Rows from block 2 of the image encoder of a small contrastive image-text model, named by matrix and row number. Rows with one number belong to one neuron. Each number is 128 + 32 x the weight over its row's rms, rounded and kept within 0 to 255. All counts start at 0. Numbers have three digits each.
After each neuron's rows are labels from the 100 images, of 14976, where the neuron reaches its largest size: "lies over" is the class under the peak; "top examples" is what is common among them. Only what is clearly more common there than usual is listed. The data: rendered made-up planets.
# gate: MLP gate (encoder.blocks.2.mlp.gate.weight, 1024x384), inputs 96-191
# fc1: MLP up (encoder.blocks.2.mlp.fc1.weight, 1024x384), inputs 96-191
# fc2: MLP down (encoder.blocks.2.mlp.fc2.weight, 384x1024, transposed), outputs 96-191

gate.461:151137125141138066105170110171121130055136155090138146216157114113097141078081126160094113141199127110100121150124145120172105080072142126112125123120163096077175134165085123106099136154134098198154129136110175127179116136197155183095115118120113088138181113089113121106089169095124135108
fc1.461:110116132102071079123115165181089130128141108098166090053134173050145140135139199127099138095112164149050113137145129122159110116150117111191143106117117147157144128118114069123155176126137155128145139120129110114130090147098127122107154142149123116125138161129082133189152097106117155084
fc2.461:195134120091150220141115152112143180151106131134130181129130189123132174078140105213097143123164162144135082172152185116122131128169135097132068118111122114111093125074137051099086170125114130079116139125125133117126081105124105148139093114095100137142125073071132093103143153195131125138
lies over: planet
top examples: glowing rim; lava world

gate.575:058120101145146076156129139188103100148126120102135145138111174145123134106145125129105119188110151152166113198112143125172147094097129119135144103129179134082154193110110077079126158137118124113127177126161099139112149129145120153141121147083135162077151116144117078122129156117125073089
fc1.575:116145112120117144089189092186125168147124206145133119154123148160118123148125147137180157077170198177132108131117151137156182120109142141121134093132136142124123109079069104105130167081133169146127143157112125074157181122128090093172099085078115145123147133134093098162105135120187115154
fc2.575:114085168140175118160085146123120111138141127157100162139126102207130140139130093154114067110090073128172159113093162132118229160174127119141125132067104089126112141119133134070115151152214151076127151153127089190162116150129128076162130130101127128114131116119131112120118191225123088126
lies over: ring
top examples: rings; ocean world

gate.503:135091149169121110128098095148100153160156126141070128126173118120133142115123137129180134154138191081143141151141106115090165139050165143141138146138117141132135160086184083098139158137127132116133183082123127051098112107097152108132070142139154121133177156073089103152126135131103085107
fc1.503:119124128073165050154199151099141188175110194122164137143188124091223121159129154102148115118182130092114114144140122113125102137139109210149129099123150101125111134127073095146128170126160122099098131145138140090159150079157125185170121124155099150210133113115106119144149123131157099130
fc2.503:110173119110211148181163051155106188109000150192106123099133136119115133109117133129144202102146124112110123131110123154026166167143084111104101120073158157135137141140127124134123105129117180107163146196139115091129124131133100087126048205092172086097150093146047069077131110167073123094
lies over: planet
top examples: ocean world; banded gas giant

gate.29:142122090097125191138087128119191145139105149103116118134111199113092183125154084129141060125042182135146195117185124119146141177126153108231188115151140144110202135119128170103166092135118075133163119137120129137118188131065176118096118093146125156090124147127109094133125136135112074129
fc1.29:128161176202129099145140113155134122085139087134141125157173113122129127153124134152118160220186074125093089124087145132124124126132128156040106158082128119123095133136128105117107143128136143102072128144125128064090123151148112130167135161096149197128131124126165162140128097133131208128
fc2.29:126156076123148072106198126154094125189083128126146129205105125082118018120152179127125130070131131107123175127062140129120124135152226125188132102111122099150172118127104126090126134174123135163127128207159090128140185126120145131109096131141127150130126129094183126127167154133073132119
lies over: ring
top examples: rings; desert world

gate.276:174066157171110072155135142106129112144185138157153152148121146128047103128080124039118163203084165152107122175125145127176105147105118154134123110128150132125099125077126137089087104105140170153171146112132153132096137105198159125123123115149106110188113131165092142129105117074167147121
fc1.276:081117100136122164100106168107184113111094064162158078065155112134192141073120122108134168083124177094128095106131124106190075115156120053085071159110107126104182163158151126146089171123127135104099147118154147150172125091151082133122127154127111095125148101120175177138125136152167189109
fc2.276:097104088114130090164094108098131118101122167165123149117142109172124090143110139118211134143124216117137177134116152103120150142120089154147128135145124111131144130125144078163052129129138131166139110122099122119225144153175156135136120132090156147150164099119129135129115128125204157093
lies over: ring
top examples: rings

gate.372:126085153141140161166150152112148105094141164128136148103120128116123132121066136101161133128200129104179137135047115216103107103123116118092113081145122140134121112118148133047029126141170102141158138113186164111106176130155123121148137118157075119150117181128146223089146102117115119144
fc1.372:131147092152121154148163151153173174138146140143121123153118090165096135146113117108127142158141139153138113123128095065119199155149130145164125093162204100175143077118111089132119102109166137156123194116141141215160129120140118140152105125090139111136153066131064140144135132134117121152
fc2.372:131140130109110132108150126161162115160145142119131110135094108130121104138168112096091125113105174153133104115074102182075112134102131131129109149167067116115147080124107123154115129124066146139135217143110064074098131118130119126131099101181119109143116088072123172168114121137111155128
lies over: planet; ring
top examples: banded gas giant

gate.314:169096140149075109169115131135119093184191135091126113124090126165100171130156109166148102123022130177128143125118159131095133172123152135170102131137174145137155160086119125126172107169133138127125108129109119153118083110148132174104125096144130188106138162153186081117158118156170127105
fc1.314:169164125134118087110140150178167108099167156101163160199138107142183142163135084130119140117134123160145107144171160161162130110159138112140127121148122182158100114150098164114117131116087162105070138118179090105123104109130108133130084126132143115100156063146132110110108080141096152134
fc2.314:113161116117110102073091048116153136107105084116126101113140163131163095114134137154146167110142111143133170088086148149109126112141145059126175154180183122130125149137123157123107144171130125191144134112153155129150128140130167168151138137116120144165166156114127045133136148160167122156
lies over: ring
top examples: rings; cloud-covered world

gate.584:154016137159174106139098091061059154181144167229181073140116147149088090114114090152118174142180093116100133095079145157159101128159131141171147111114117090070157104173135148143159104184122116146223121126133134153068128144077143147128105153102091168130152116104172169125154128020141141130
fc1.584:109050094125150135115105136058099187178131137183138049126085129135125094171127130166133193132144066158106150124074145184165099108160120160156107101160112117110108129124125117129170140174118132146196119117146135227138099161132125149108139145113117149144118133177165197076160116072179063082
fc2.584:178097127193092109133157094053127124137132146153135136167107125106129068131114108099135141189153118124124121147118113119128077126089131137166140139187086117183132099171166126108098115105148147146123121128136111188107126170124131141181100073091128124147133084248174141128172088146156127167
lies over: ring
top examples: rings

gate.507:119023130119078135210140154060088149134113127172129116068152151105058149122149104040111114145189102102094117149129156142126158193098127113088105109095117123152118056081132122129171131156131152104151195161101090092155127108181230117139120125130144137157109139145151132139123103110121181153
fc1.507:096065123116109059131154175175151114094113142144151193137107112095132134130159144123106147126137137064104106144159119086106149093172149070102122124151088153101108109129127084138070117085106119098100150136139177106133123130139108161122124172125130107116138117129088151091100164131197174116
fc2.507:117099042123120152138107124059170112138153106099201148087120160109196134151130149156172121098126077142124138089019130117139170139139057147133168148119127126109113120140137126131218128124149106145137083145110123228190168128138192129117102143111125161129123078080093100127072105110132142165
lies over: ring
top examples: rings

gate.652:084055107130147111156079180139121080102084097125102126100169128120114075147166084187136137132115148120151101142084224166109111127108160141083110136225153114163085154104108160121239175124197133126128151160134073185106141109131158135101091168111165138102083135122081101107115130136155079161
fc1.652:141106097138092137126110136093134107122116125174150126113114110147176133109110130088160132150179105125029126156137149116146152107175125129131129137071153128146151079071119136135081092133103117157113105095122177110084166152107094119187137125182125092148122187128140177135132185161143115138
fc2.652:157180213140156084145123070101132131051128153161123134063116113128091077068100105109189109112059073131167151134148118149177102122156167070159160159136105093140142140101127133169188115123095135183129148134106119159148099132153139086173109136129104195109051097191194125105112147122187118200
lies over: ring
top examples: lava world; ocean world